config = dict(
    model='contrastive image-text model',
    encoder_layers=12,
    text_encoder_width=128,
    l1_shrink=0.003,
)
Rows from block 9 of the image encoder of a small contrastive image-text model, named by matrix and row number. Rows with one number within an expert belong to one neuron, the router's apart. Each number is 200 + 20 x the weight over its row's rms, rounded and kept within 0 to 999. All counts start at 0.
Before each expert's rows are labels from the 100 images, of 14976, where the router gives the expert most weight on average: "responds to" is what is common among them; "colour at peak" is the nearest of a few named colours to the mean colour under the peak. Only what is clearly more common there than usual is listed. The data: procedural textures in two colours, tilted and lit.
# router: router (encoder.blocks.9.mlp.router.weight, 4x256), inputs 0-127
# gate: expert gate (encoder.blocks.9.mlp.gate, 4x128x256), inputs 0-127
# up: expert up (encoder.blocks.9.mlp.up, 4x128x256), inputs 0-127
# down: expert down (encoder.blocks.9.mlp.down, 4x256x128, transposed), outputs 0-127

# expert 0
responds to: yellow; pattern colour: yellow; blue; ground colour: blue
colour at peak: grey
router.0,194,223,228,210,203,188,194,160,207,193,250,215,226,192,149,191,210,198,182,196,199,194,229,199,167,190,148,197,207,166,217,223,194,203,204,210,244,251,204,227,212,195,206,214,198,199,172,179,209,176,209,157,195,205,187,196,217,192,154,208,214,184,183,203,222,184,164,178,226,171,211,212,234,198,195,191,214,172,172,211,195,199,176,224,193,197,228,254,243,181,220,194,219,189,203,223,207,209,184,224,192,205,228,201,227,203,197,207,240,192,199,213,175,205,208,200,210,201,212,159,232,185,167,199,199,176,198,200
gate.4,202,196,180,197,172,180,214,211,190,205,192,194,215,196,208,205,196,213,196,200,225,189,200,169,201,208,214,203,165,207,201,194,200,223,235,219,191,186,195,192,189,206,165,195,230,223,202,198,204,204,164,225,215,206,228,180,197,201,202,229,195,200,226,195,192,240,211,203,197,220,199,203,192,166,237,235,195,205,174,188,190,203,197,185,195,234,218,204,198,205,203,240,191,204,184,202,180,196,194,186,179,198,193,235,163,241,185,199,193,179,193,216,200,158,173,177,240,170,198,218,183,224,208,163,196,206,201,162
up.4,189,201,192,185,182,196,175,190,187,187,190,193,227,192,225,175,209,203,200,197,213,200,223,227,191,189,185,213,209,173,210,165,200,207,192,208,208,241,215,182,217,216,199,205,202,222,218,214,190,172,226,203,205,217,192,194,193,154,213,169,192,177,173,200,198,186,185,190,232,182,131,184,211,239,201,187,213,261,185,160,173,220,184,197,199,185,170,178,213,194,182,184,138,190,230,210,203,181,221,196,204,213,192,190,223,183,210,208,231,202,177,214,199,228,195,197,176,221,191,213,231,196,191,205,192,200,242,215
down.4,242,169,202,203,168,185,233,212,170,230,181,187,228,217,165,178,193,210,185,207,215,207,189,183,194,196,182,197,205,178,194,214,172,208,224,218,208,202,212,242,197,171,178,196,225,190,167,217,190,153,171,194,220,220,229,196,175,240,208,228,204,206,208,195,199,204,196,201,215,172,215,220,183,168,217,216,213,187,194,168,208,207,202,168,164,215,217,258,208,206,230,240,198,207,164,169,200,204,171,218,179,175,190,198,166,218,196,197,179,196,202,207,194,176,176,190,222,197,168,189,189,220,231,197,193,207,197,203
gate.5,203,213,200,158,197,209,193,227,199,199,208,199,255,188,153,260,183,203,214,212,210,196,176,191,194,222,287,183,200,181,144,183,158,238,198,193,203,185,176,231,203,147,186,186,201,168,202,218,180,167,199,188,212,197,202,186,180,213,191,199,223,230,196,222,251,203,186,183,213,248,215,211,192,200,204,202,231,198,180,182,202,220,183,197,175,201,193,217,217,206,221,204,196,189,151,205,202,159,203,211,195,187,219,204,208,210,206,217,200,211,214,197,186,193,198,198,204,193,198,200,209,194,190,196,215,173,183,195
up.5,189,193,196,226,196,198,224,197,187,174,198,220,157,211,244,145,223,192,168,183,196,204,232,201,199,194,119,220,189,234,225,240,219,192,220,230,206,192,189,193,187,232,209,206,217,222,222,180,210,233,189,235,185,226,198,220,232,176,217,224,174,162,241,162,158,212,191,227,198,191,179,198,205,187,205,217,170,208,205,211,187,161,211,198,235,206,226,197,166,183,183,203,202,238,246,197,174,238,221,186,198,224,203,215,196,206,182,187,179,178,185,211,196,195,187,190,210,200,222,206,190,214,204,195,197,216,191,193
down.5,166,165,191,199,200,182,249,186,168,191,189,198,228,225,152,192,189,181,203,202,190,183,200,205,187,173,210,265,189,197,215,189,174,197,190,190,184,185,203,206,214,198,179,191,211,172,197,202,168,172,208,196,191,198,201,231,214,186,197,217,187,158,180,188,203,203,181,173,184,181,207,213,170,206,235,205,203,168,216,186,212,169,185,165,188,218,193,221,197,210,228,219,191,224,194,195,200,199,194,219,180,193,206,208,191,207,183,210,213,164,197,182,202,189,203,203,200,197,212,202,178,221,273,187,191,235,184,186
gate.6,216,190,160,183,166,193,226,218,186,214,183,187,222,211,212,220,193,208,195,190,209,188,195,181,211,217,241,208,168,226,193,193,191,225,222,214,168,176,189,190,176,192,178,176,222,210,198,196,195,202,175,206,234,209,226,189,197,204,225,227,202,200,221,207,205,236,227,204,200,210,184,207,187,177,235,230,198,203,186,178,205,203,207,184,191,226,221,193,184,224,189,233,208,206,186,182,179,181,176,185,179,197,179,225,159,228,181,197,184,186,200,217,211,162,171,167,229,175,195,211,179,222,216,171,199,199,184,163
up.6,187,199,220,220,185,175,170,195,189,179,202,249,223,184,214,187,210,198,212,199,222,190,203,181,212,180,184,198,204,176,211,211,206,172,210,224,226,242,194,217,229,236,172,278,212,237,189,229,210,199,200,226,168,192,200,196,204,173,194,209,156,214,204,183,194,209,160,211,217,229,192,190,207,170,207,207,202,255,178,190,161,209,177,207,220,211,198,191,228,182,248,213,140,200,216,260,184,184,226,195,192,191,223,207,204,207,198,198,222,188,176,207,189,198,182,208,200,183,205,234,221,203,183,179,196,207,241,194
down.6,227,174,216,209,172,190,241,203,176,227,192,193,199,221,168,175,214,205,173,208,217,207,193,176,196,204,170,179,201,176,191,237,176,213,216,216,217,224,196,216,202,191,172,206,216,203,162,211,201,176,176,182,204,213,232,199,169,237,198,230,195,202,215,184,191,206,195,203,203,173,212,213,195,166,217,215,210,195,194,195,199,214,194,172,191,203,216,258,212,190,215,246,210,195,181,187,207,203,176,209,159,185,187,210,186,219,202,209,188,198,193,212,196,163,180,188,241,194,168,193,217,221,232,209,191,208,222,193
gate.7,213,192,193,188,181,197,231,204,171,209,187,186,222,213,216,231,178,210,207,188,213,198,187,164,212,209,225,208,185,224,197,172,205,220,221,209,184,191,197,172,183,196,172,176,233,212,218,202,203,201,171,247,199,196,232,191,196,225,231,221,197,207,233,209,181,231,232,209,201,211,191,199,175,168,240,227,194,212,190,178,206,198,231,194,198,221,223,177,175,196,165,230,221,218,200,164,172,199,185,192,168,191,210,219,174,228,193,180,182,194,218,209,205,161,176,186,218,172,195,225,178,224,205,163,210,202,195,163
up.7,204,210,199,179,185,193,180,156,197,198,215,222,225,193,207,204,215,217,202,198,224,192,198,187,189,186,203,193,201,190,199,166,205,201,211,198,221,241,225,198,221,235,172,270,204,260,189,217,209,197,203,203,201,192,207,169,194,159,205,196,181,215,190,176,207,203,170,183,215,189,166,202,211,183,207,199,220,238,169,192,152,231,168,195,194,206,195,205,234,195,216,202,136,183,234,250,198,187,218,189,192,188,201,213,206,206,200,202,240,205,180,214,213,197,193,196,206,186,192,220,218,206,175,186,188,198,239,201
down.7,243,174,189,199,165,192,243,209,181,233,186,197,203,220,177,166,216,219,160,208,223,203,188,171,193,211,175,192,193,185,186,237,175,215,217,208,209,211,211,214,189,183,170,199,216,200,162,209,201,169,182,186,199,214,228,190,166,232,202,225,201,204,210,194,181,218,186,205,206,172,196,220,194,185,219,217,204,190,189,178,204,210,190,169,186,210,214,271,211,196,203,248,211,200,180,192,202,206,186,206,166,180,198,223,177,212,198,203,179,192,197,205,189,165,176,188,231,192,158,196,203,228,227,204,188,211,223,193

# expert 2
responds to: purple; black; pattern colour: purple; ground colour: black
colour at peak: black
router.2,197,195,236,214,203,207,229,172,219,180,220,185,235,223,190,203,189,201,225,209,218,219,187,201,222,171,173,188,217,185,208,194,171,190,198,190,227,167,248,231,223,197,184,229,208,183,230,245,190,226,202,207,194,198,205,206,181,209,238,208,209,198,219,207,189,204,214,177,236,157,218,198,169,210,218,212,233,212,219,179,160,205,228,173,188,194,221,186,183,211,177,200,239,209,179,172,176,205,229,232,201,178,173,200,210,195,201,211,197,213,218,197,230,177,179,216,200,205,181,219,184,228,233,199,200,157,232,195
gate.4,217,217,178,191,172,167,203,230,166,213,200,186,216,171,201,198,190,211,203,192,214,195,234,177,175,213,213,223,162,197,201,189,195,208,219,238,192,193,183,198,184,207,178,195,216,215,212,172,201,180,177,212,204,199,213,165,208,188,201,222,182,186,201,180,200,238,196,197,209,229,193,170,220,173,220,219,197,214,167,165,193,210,184,192,221,255,213,213,200,199,207,231,190,188,203,212,183,189,180,198,193,222,198,217,176,230,174,171,208,153,181,247,184,170,174,175,220,164,202,200,198,211,169,164,190,227,196,167
up.4,196,211,185,190,199,213,198,179,256,197,221,220,176,219,237,196,214,209,140,195,203,196,197,192,221,215,204,166,200,242,187,230,218,206,211,204,165,233,182,182,188,195,188,183,200,205,134,201,202,209,194,206,207,199,193,199,172,214,191,199,187,230,228,220,179,197,187,273,175,181,217,219,227,190,202,206,193,217,179,245,207,194,204,221,186,173,174,182,202,178,180,200,166,196,154,195,206,200,213,156,178,173,198,209,193,201,209,237,201,221,195,210,201,193,209,195,212,206,190,203,188,186,201,202,201,183,234,195
down.4,215,216,206,181,192,208,203,172,191,210,219,212,189,205,187,167,189,212,146,207,193,160,215,177,253,213,221,198,198,202,191,137,186,245,222,188,157,216,208,185,194,195,186,208,213,205,184,188,202,157,197,190,234,199,203,187,202,240,217,187,223,207,193,218,179,167,241,218,177,192,202,209,212,194,206,179,208,177,168,216,202,211,216,203,194,213,158,222,222,218,167,188,200,178,192,160,199,224,201,191,192,206,234,199,198,220,212,195,206,202,222,205,172,220,187,182,209,202,182,186,195,198,173,177,207,189,180,173
gate.5,224,206,186,185,186,184,193,205,183,212,194,208,221,181,195,193,186,216,195,193,226,188,216,173,185,213,199,217,167,185,189,177,181,231,230,225,208,194,196,212,184,233,179,201,211,223,192,172,196,183,176,232,206,198,206,162,209,203,202,221,182,192,197,184,196,230,188,208,210,220,194,177,212,181,223,226,201,203,177,185,198,215,185,199,217,235,205,207,212,192,217,227,184,174,217,214,183,191,194,195,178,220,215,231,181,233,178,176,210,175,170,237,181,170,174,168,228,173,201,199,197,210,182,160,191,217,198,165
up.5,197,224,207,202,210,196,186,198,194,213,230,221,187,200,220,188,216,209,180,198,196,202,203,188,207,202,171,175,202,235,209,229,252,174,183,200,185,268,209,155,198,203,185,247,195,219,174,193,216,234,197,184,165,157,190,183,178,210,140,205,186,216,207,207,207,193,220,225,163,176,200,175,258,187,189,188,207,213,180,215,198,207,191,225,184,187,243,191,186,227,227,191,218,198,160,211,212,204,180,187,204,200,191,187,202,195,204,209,208,209,196,214,209,198,222,198,190,194,183,197,202,189,167,196,192,197,228,202
down.5,231,233,192,195,202,203,229,188,189,214,230,197,181,225,163,190,194,220,183,220,189,182,202,204,235,231,214,181,205,174,192,182,181,212,207,189,192,212,185,240,192,194,184,179,223,209,161,195,185,167,217,185,250,186,205,174,170,254,217,196,206,207,185,206,195,193,214,200,174,219,233,217,220,218,206,194,205,173,161,209,187,215,218,199,214,211,193,230,224,264,201,195,202,183,208,172,198,236,212,196,196,190,199,214,165,220,211,187,217,202,216,185,178,214,188,197,202,215,147,202,172,213,152,176,196,182,207,209
gate.6,215,212,182,185,178,175,199,222,182,203,205,215,207,186,197,188,191,208,185,198,217,181,232,163,194,215,199,217,165,197,196,184,193,223,229,223,199,201,177,194,188,223,166,195,217,230,192,168,204,189,173,211,211,192,225,166,210,202,190,223,196,185,201,176,216,234,202,217,195,232,191,183,221,162,220,225,198,205,170,193,188,213,182,203,207,238,216,217,212,204,226,232,183,187,208,212,191,185,184,178,175,211,203,225,174,234,178,185,205,165,166,229,174,172,180,166,231,167,200,196,195,212,174,161,185,221,195,166
up.6,219,223,219,185,231,206,172,227,202,225,206,205,206,195,210,192,199,236,204,208,206,204,196,195,221,203,174,165,200,209,181,224,228,180,205,208,233,232,191,204,201,188,182,261,185,207,180,206,212,225,209,237,147,170,183,164,167,224,183,205,182,245,207,208,206,195,191,254,209,176,209,184,241,186,181,194,200,218,187,199,192,233,204,212,183,186,202,181,211,190,211,197,229,173,165,205,212,210,205,205,210,202,192,208,209,199,216,201,200,213,194,226,210,187,223,199,195,207,172,196,218,197,184,186,184,187,259,199
down.6,219,240,199,193,209,200,230,203,176,199,243,206,198,238,188,186,181,217,194,210,176,180,213,204,261,238,206,177,203,202,189,160,195,218,208,173,207,206,202,202,189,196,182,190,224,218,189,195,193,197,205,190,243,189,216,176,194,230,225,189,228,213,206,197,206,187,231,194,195,221,212,225,221,203,212,190,205,195,167,205,181,218,231,180,208,214,190,205,209,243,191,193,184,186,193,166,199,234,199,205,190,179,189,201,187,216,205,198,223,204,229,192,201,218,179,200,208,219,175,213,187,203,156,171,217,168,174,204
gate.7,222,208,186,185,173,177,201,203,175,208,200,211,214,184,195,197,184,209,192,196,221,182,226,172,193,210,204,217,168,198,193,183,192,224,228,235,200,204,176,200,189,226,167,203,221,227,193,167,200,183,178,213,222,202,218,169,212,207,198,225,187,191,204,183,210,240,201,211,200,231,180,179,215,174,217,224,201,204,172,185,186,217,190,205,216,246,219,215,205,202,220,237,185,188,218,211,186,182,189,180,186,211,206,222,175,230,178,178,203,157,171,228,183,168,173,172,224,165,197,200,200,217,175,163,191,217,196,175
up.7,215,221,207,198,211,203,182,244,223,218,217,243,201,197,215,187,198,229,178,208,213,206,193,194,230,202,176,160,203,225,192,230,230,182,200,206,198,236,192,190,200,181,175,250,195,204,177,212,216,232,198,207,165,184,193,173,171,222,128,206,197,233,218,210,226,191,190,237,195,160,209,202,244,192,191,189,211,223,178,226,202,220,183,219,176,193,224,183,197,211,218,195,210,190,138,229,210,222,207,192,210,190,192,206,201,199,207,202,202,215,197,230,207,195,214,202,204,203,176,201,193,198,176,197,190,178,253,196
down.7,219,233,191,190,200,204,231,206,179,205,236,198,204,238,174,183,178,220,190,215,187,178,205,205,255,236,208,182,204,204,189,156,190,217,206,176,195,208,208,215,190,190,180,183,219,210,180,191,189,185,211,190,238,186,210,176,184,236,224,195,227,212,204,205,204,186,224,189,192,220,216,222,219,209,215,193,204,192,166,207,181,219,223,183,209,211,184,212,212,255,190,189,176,182,187,163,200,244,197,202,193,187,190,198,171,218,202,198,220,206,222,187,196,220,177,198,207,223,163,208,175,208,167,176,209,173,178,209

# expert 1
responds to: grey; pink; pattern colour: grey; ground colour: pink
colour at peak: pink
router.1,209,174,207,185,189,193,184,214,185,209,149,171,196,171,182,154,231,205,196,222,204,234,190,199,182,194,220,231,186,190,202,220,173,194,205,205,153,205,258,198,195,227,182,227,208,193,194,200,239,184,184,253,204,204,221,209,201,263,229,212,213,198,216,197,180,209,227,231,199,192,205,196,163,210,209,214,188,192,217,190,221,193,187,188,156,227,182,223,182,213,233,234,189,223,207,177,210,168,168,183,186,208,198,201,151,205,214,174,175,187,213,186,214,194,203,201,193,193,194,230,174,218,237,197,192,268,188,203
gate.4,196,221,190,197,177,189,205,210,181,196,228,207,243,197,209,220,198,211,210,196,222,198,212,170,208,220,188,186,168,195,193,177,191,205,232,222,218,215,189,207,191,193,177,210,225,211,182,189,192,197,172,217,212,190,219,176,192,181,201,230,193,197,214,191,209,228,211,198,200,221,201,182,226,172,232,227,206,213,163,172,180,207,190,194,203,213,239,200,206,200,210,231,212,191,184,207,173,181,196,200,185,206,187,227,183,234,173,207,218,193,178,225,189,168,172,164,228,175,195,206,210,209,178,155,185,178,217,174
up.4,195,236,205,177,228,200,202,153,199,209,225,157,203,144,219,242,188,208,190,205,181,201,199,218,161,207,232,188,194,219,189,223,246,176,208,201,156,233,188,187,190,187,242,197,183,202,202,142,219,215,195,182,195,207,184,193,185,165,223,179,200,203,200,234,190,190,202,216,178,177,169,175,235,209,183,194,192,197,182,205,216,208,212,210,186,191,189,211,188,158,116,174,219,192,175,162,208,192,163,198,225,217,163,203,227,198,220,211,210,213,198,196,214,196,233,196,197,220,182,196,207,180,191,216,204,189,183,201
down.4,226,203,171,196,208,217,214,185,230,224,203,189,152,215,193,193,173,209,168,188,180,182,204,198,200,211,174,218,200,232,192,207,201,177,193,196,167,200,174,190,176,186,232,181,155,200,174,192,198,197,198,186,153,186,156,191,209,210,177,179,148,201,200,211,176,185,166,190,182,195,192,217,205,198,185,169,188,191,197,213,214,189,199,187,216,198,177,176,198,199,158,174,162,194,193,200,202,222,185,181,202,180,207,165,226,192,202,175,202,192,196,202,179,229,206,201,207,198,199,194,202,196,186,224,202,235,199,199
gate.5,196,221,188,197,186,186,205,200,180,198,227,196,244,189,211,226,194,212,203,198,233,200,208,169,191,211,189,182,173,214,194,184,199,200,237,216,205,231,193,202,197,202,177,211,224,215,185,185,195,203,166,227,195,186,217,174,188,191,203,220,191,199,210,197,208,226,192,199,204,218,201,184,228,167,232,230,203,210,158,182,183,210,190,185,207,211,226,206,200,194,201,229,207,193,183,210,172,182,183,201,180,212,190,233,189,242,184,207,212,198,183,221,196,171,179,173,227,178,195,212,203,208,176,162,187,174,220,175
up.5,189,212,219,206,215,183,174,147,182,210,210,160,228,136,208,226,198,201,223,203,191,199,205,213,161,208,196,202,196,164,202,167,242,172,202,203,194,249,228,189,191,209,243,228,187,206,179,139,198,185,202,202,210,195,193,192,192,173,224,183,206,192,182,224,217,179,239,199,163,209,163,157,223,215,187,185,209,199,182,199,217,205,198,229,196,183,219,221,202,182,171,176,232,175,195,169,203,162,167,206,236,231,153,194,201,195,194,212,230,209,176,202,199,203,216,182,188,225,187,185,202,185,194,213,198,199,194,220
down.5,232,208,166,197,212,223,222,192,226,222,205,199,157,220,198,194,178,220,168,191,176,187,200,193,206,217,159,213,199,219,185,206,213,182,195,195,174,200,171,183,175,184,226,181,158,208,180,195,206,200,196,184,148,186,162,186,204,202,181,182,149,204,210,204,174,195,161,186,181,198,176,225,205,193,188,177,181,194,186,214,207,192,198,182,216,197,181,164,194,194,158,183,158,194,186,203,202,225,188,190,198,173,216,181,225,205,203,175,201,193,198,199,174,223,204,199,216,195,193,201,214,200,181,218,203,228,199,196
gate.6,199,219,186,193,185,184,209,200,186,201,223,201,244,193,209,225,193,215,203,193,238,194,204,170,189,211,192,179,183,214,194,181,196,202,233,211,203,224,192,200,201,200,176,206,224,218,188,192,197,198,162,227,199,181,218,165,186,193,197,214,196,204,209,200,211,223,191,195,206,216,199,192,225,166,228,224,204,210,161,183,182,211,192,175,211,217,225,205,204,195,206,230,211,195,189,213,172,185,179,198,179,204,200,230,193,240,177,206,211,199,186,219,196,175,174,179,227,179,194,215,214,209,172,165,192,172,221,177
up.6,193,209,230,207,213,179,177,140,176,207,208,157,234,157,211,224,195,194,229,205,201,197,209,206,161,200,186,199,201,168,210,150,225,175,198,205,191,246,237,197,204,210,230,242,194,201,191,157,193,169,206,207,202,188,180,185,193,181,231,187,196,191,183,220,222,184,216,196,184,189,156,158,228,214,192,186,214,197,187,184,215,209,200,207,192,191,224,222,205,180,169,167,251,183,195,166,199,170,164,219,241,228,161,193,217,199,198,207,225,208,177,203,200,198,212,187,184,214,186,197,206,187,187,205,195,195,210,210
down.6,232,205,165,198,211,222,222,191,226,226,207,197,159,220,196,192,177,217,166,190,179,181,198,196,208,214,159,213,200,224,185,206,210,177,192,194,172,200,170,185,176,184,226,180,157,205,177,195,202,201,194,181,144,187,165,184,203,201,179,185,145,205,210,207,173,197,157,186,180,196,179,222,205,194,188,178,183,191,189,215,209,193,197,181,216,198,181,166,197,197,160,184,157,193,184,205,201,229,185,191,198,174,216,183,225,207,202,179,202,194,201,200,176,220,202,203,217,192,192,201,213,200,182,215,204,229,198,195
gate.7,198,219,186,197,184,185,206,205,176,198,223,196,236,189,210,221,200,213,204,196,231,200,207,169,197,212,188,182,175,217,194,182,197,205,237,212,212,221,194,205,196,200,175,207,223,210,187,187,193,205,170,230,197,190,221,171,190,198,203,222,191,199,213,193,216,227,195,196,204,223,201,187,226,163,231,229,206,213,162,181,181,212,195,184,211,216,226,202,201,197,206,230,210,196,188,210,171,184,182,204,180,209,198,235,190,240,180,205,212,197,185,226,196,169,177,174,227,180,196,212,209,210,173,160,190,174,218,172
up.7,190,215,220,196,221,189,181,140,181,213,214,162,234,149,208,228,190,199,226,199,201,198,205,209,169,204,187,196,197,173,202,173,239,176,204,203,194,249,230,193,196,210,237,241,190,209,191,146,201,184,210,196,197,200,190,183,187,175,221,182,203,196,188,220,223,182,212,193,170,187,154,158,229,216,183,187,213,190,182,198,216,212,195,216,197,189,222,223,202,177,164,171,237,177,205,175,197,165,163,213,240,229,149,199,223,200,193,211,227,212,177,204,202,200,210,190,195,217,184,191,203,186,189,208,199,194,201,212
down.7,230,205,166,197,210,219,220,191,229,224,205,196,155,218,199,194,174,218,166,189,178,184,200,194,206,213,158,214,200,222,186,209,208,180,194,194,175,199,170,185,176,187,227,178,156,207,179,196,202,200,198,184,145,187,163,184,206,204,178,181,148,203,210,205,174,192,159,185,182,198,175,222,205,194,188,175,183,195,188,214,208,193,200,183,217,198,182,167,195,193,156,182,160,195,190,204,201,224,187,187,197,173,211,180,225,201,202,176,202,193,199,201,176,224,202,202,214,196,195,202,214,200,181,220,204,229,198,197

# expert 3
responds to: orange; pattern colour: orange; teal; ground colour: grey
colour at peak: grey
router.3,195,202,152,186,201,213,193,241,187,207,193,213,168,211,256,233,175,189,203,181,186,161,196,205,228,230,250,186,195,245,179,174,239,209,193,189,180,179,139,164,181,184,220,153,190,214,210,188,171,216,202,186,203,196,187,204,200,162,187,182,181,215,192,198,208,202,197,207,161,255,179,193,215,194,185,194,178,217,193,208,210,201,205,203,241,186,179,147,198,206,180,187,163,191,207,221,201,208,217,167,222,206,202,193,194,195,194,207,189,212,175,199,194,212,203,191,194,204,206,202,202,180,182,208,207,195,184,202
gate.4,202,199,201,207,165,164,205,190,192,200,203,198,241,199,195,193,215,197,195,204,234,202,212,171,183,182,184,210,179,179,220,190,188,204,235,224,219,214,226,223,209,205,170,219,229,212,182,213,200,187,172,220,208,200,226,185,206,206,210,239,205,192,219,198,198,232,202,209,218,194,186,198,192,166,231,243,205,214,178,167,189,207,196,184,176,232,220,224,202,199,206,236,199,206,176,190,173,187,190,201,177,196,185,228,179,243,189,198,206,184,187,221,196,160,166,193,229,172,198,209,199,217,208,165,196,205,214,168
up.4,194,213,196,200,193,168,207,224,180,202,222,218,181,202,216,221,175,178,175,196,191,164,239,189,175,208,212,233,184,231,235,234,200,204,221,209,180,184,167,181,175,208,188,167,224,222,211,176,200,217,170,220,240,214,210,184,203,226,163,198,215,146,168,201,188,214,214,202,180,234,193,185,231,183,217,205,189,164,166,193,185,203,217,213,226,219,220,209,216,222,202,211,192,195,212,184,197,191,188,134,206,214,214,214,176,207,186,197,198,166,184,217,236,198,197,184,218,205,196,195,177,215,179,189,176,206,176,199
down.4,213,217,199,233,215,189,198,189,213,190,228,208,151,198,196,176,223,191,202,219,176,212,208,202,178,174,197,250,192,213,219,208,194,189,182,201,185,181,230,188,215,238,190,195,176,205,225,190,182,226,194,187,164,209,174,197,245,185,175,187,166,173,192,177,196,188,185,200,165,196,213,192,206,208,184,176,211,211,225,232,181,200,164,194,230,218,192,201,200,212,221,188,207,196,239,233,216,201,198,190,210,205,219,210,215,174,203,175,213,165,182,210,194,202,227,214,223,202,201,195,162,198,191,226,187,217,204,193
gate.5,194,201,195,209,161,157,202,183,191,191,203,189,242,196,201,193,206,195,208,203,221,203,223,173,181,174,170,214,177,172,223,181,198,205,230,222,222,219,236,211,215,204,175,210,231,214,182,213,205,198,174,232,206,198,232,192,212,213,216,232,211,188,214,191,208,233,222,188,219,193,191,193,190,160,229,238,201,217,182,175,191,201,204,185,185,238,222,225,196,201,201,233,219,209,175,177,176,191,178,207,177,202,183,222,175,241,183,193,208,182,199,223,187,162,174,192,224,169,207,202,203,210,212,167,199,205,207,164
up.5,207,204,176,199,197,181,221,238,201,225,216,237,179,211,224,204,215,191,159,193,200,167,207,207,197,228,223,209,189,247,217,250,193,216,225,202,187,163,182,183,165,186,184,154,212,207,237,181,186,224,177,193,248,222,212,183,182,205,169,200,213,167,190,214,174,212,207,221,182,217,189,200,233,196,225,202,195,168,182,189,198,208,199,195,200,222,235,204,223,217,206,218,186,200,200,192,192,193,190,149,192,207,223,229,182,205,188,212,197,179,203,211,242,196,192,188,228,208,177,200,158,230,187,198,173,204,201,184
down.5,211,228,194,237,205,179,198,193,208,184,236,203,164,199,199,176,225,194,200,226,183,213,216,195,172,167,200,256,189,210,226,212,181,196,193,209,186,183,240,195,222,232,175,200,190,208,227,196,180,224,196,197,168,219,187,195,247,193,177,193,165,170,198,176,193,188,181,206,173,191,224,195,210,203,196,180,215,211,218,221,169,204,158,189,222,229,205,211,203,221,226,191,212,196,231,234,212,204,193,190,207,201,214,221,206,178,201,172,212,160,178,219,191,197,222,209,226,200,199,196,154,203,187,213,183,212,215,184
gate.6,199,199,194,209,160,164,203,193,195,198,204,199,244,194,203,190,210,196,194,206,236,201,216,175,188,186,184,211,178,182,221,193,191,209,233,228,213,210,229,209,212,202,170,208,229,213,187,209,197,192,168,221,215,201,226,188,201,200,208,238,206,187,213,197,199,235,210,204,222,190,183,194,197,168,230,243,208,215,173,166,187,210,195,183,176,231,226,227,202,202,203,238,200,205,173,189,179,192,186,200,179,204,188,228,179,241,190,201,205,181,193,222,197,162,169,187,233,172,195,207,199,216,208,170,190,201,218,165
up.6,200,214,190,219,179,162,206,208,189,217,216,199,191,202,211,226,204,165,185,202,192,166,252,199,166,208,216,236,169,224,234,231,211,211,213,205,203,172,183,169,168,190,187,148,208,219,227,171,177,230,191,219,234,217,213,190,194,213,172,198,207,151,162,196,200,214,246,181,187,228,193,183,240,179,218,206,204,174,190,181,195,222,209,203,205,227,222,210,213,229,177,207,212,175,200,167,200,193,159,155,220,222,204,210,179,200,195,198,201,161,193,240,253,183,201,183,217,197,184,180,160,216,189,187,177,211,189,182
down.6,214,218,196,235,213,189,198,193,212,190,225,206,156,199,199,175,223,192,201,221,176,214,209,205,178,173,194,252,193,210,219,207,194,188,179,200,186,181,227,189,217,236,189,195,178,205,224,192,183,228,197,191,163,211,175,197,246,184,175,187,165,173,193,175,196,188,183,198,168,197,213,193,206,209,186,175,211,213,228,229,181,200,166,193,228,218,194,199,198,214,222,187,206,196,236,232,217,201,196,193,214,205,215,209,214,172,204,172,211,165,185,211,195,201,229,217,219,203,201,194,164,199,191,224,185,219,206,193
gate.7,217,215,172,182,188,179,218,213,213,206,216,212,194,196,209,184,184,208,158,193,204,179,208,190,190,185,217,216,187,215,221,208,184,208,217,204,166,217,192,183,212,215,176,184,219,239,189,215,242,194,158,206,239,210,245,166,217,236,169,199,232,192,200,194,196,222,195,222,210,191,209,237,215,165,220,209,171,201,150,215,180,209,191,185,210,231,194,196,207,200,209,221,165,198,212,225,195,225,205,147,156,178,192,217,168,227,189,167,186,185,189,204,181,199,181,182,227,191,197,209,208,229,169,181,204,202,193,179
up.7,191,199,216,251,203,213,201,216,191,184,210,182,219,199,193,212,240,181,224,212,189,226,204,209,194,224,189,184,195,165,188,209,188,246,186,198,217,164,214,214,177,190,210,188,176,159,203,169,159,195,229,191,194,178,149,222,191,153,217,205,198,185,173,178,186,187,206,141,187,199,220,187,183,228,198,192,225,198,241,187,232,192,182,207,210,183,220,207,195,205,197,188,226,199,192,199,210,192,191,246,199,225,223,180,229,190,194,215,219,208,205,215,196,191,215,189,189,204,203,175,195,192,211,218,186,187,198,192
down.7,166,180,171,190,185,193,208,240,149,196,189,208,207,202,218,222,210,204,186,177,203,186,203,161,211,192,234,216,198,258,201,169,211,230,216,216,150,209,182,183,206,198,197,195,243,219,229,188,198,173,167,207,221,188,216,204,209,165,207,212,191,185,206,193,209,216,190,222,210,204,224,194,203,146,233,204,198,218,182,188,199,203,168,193,203,205,205,155,201,196,202,206,192,196,190,207,199,196,179,201,165,209,205,201,178,216,169,233,220,195,187,206,199,198,200,163,222,175,207,192,187,202,206,195,183,216,199,175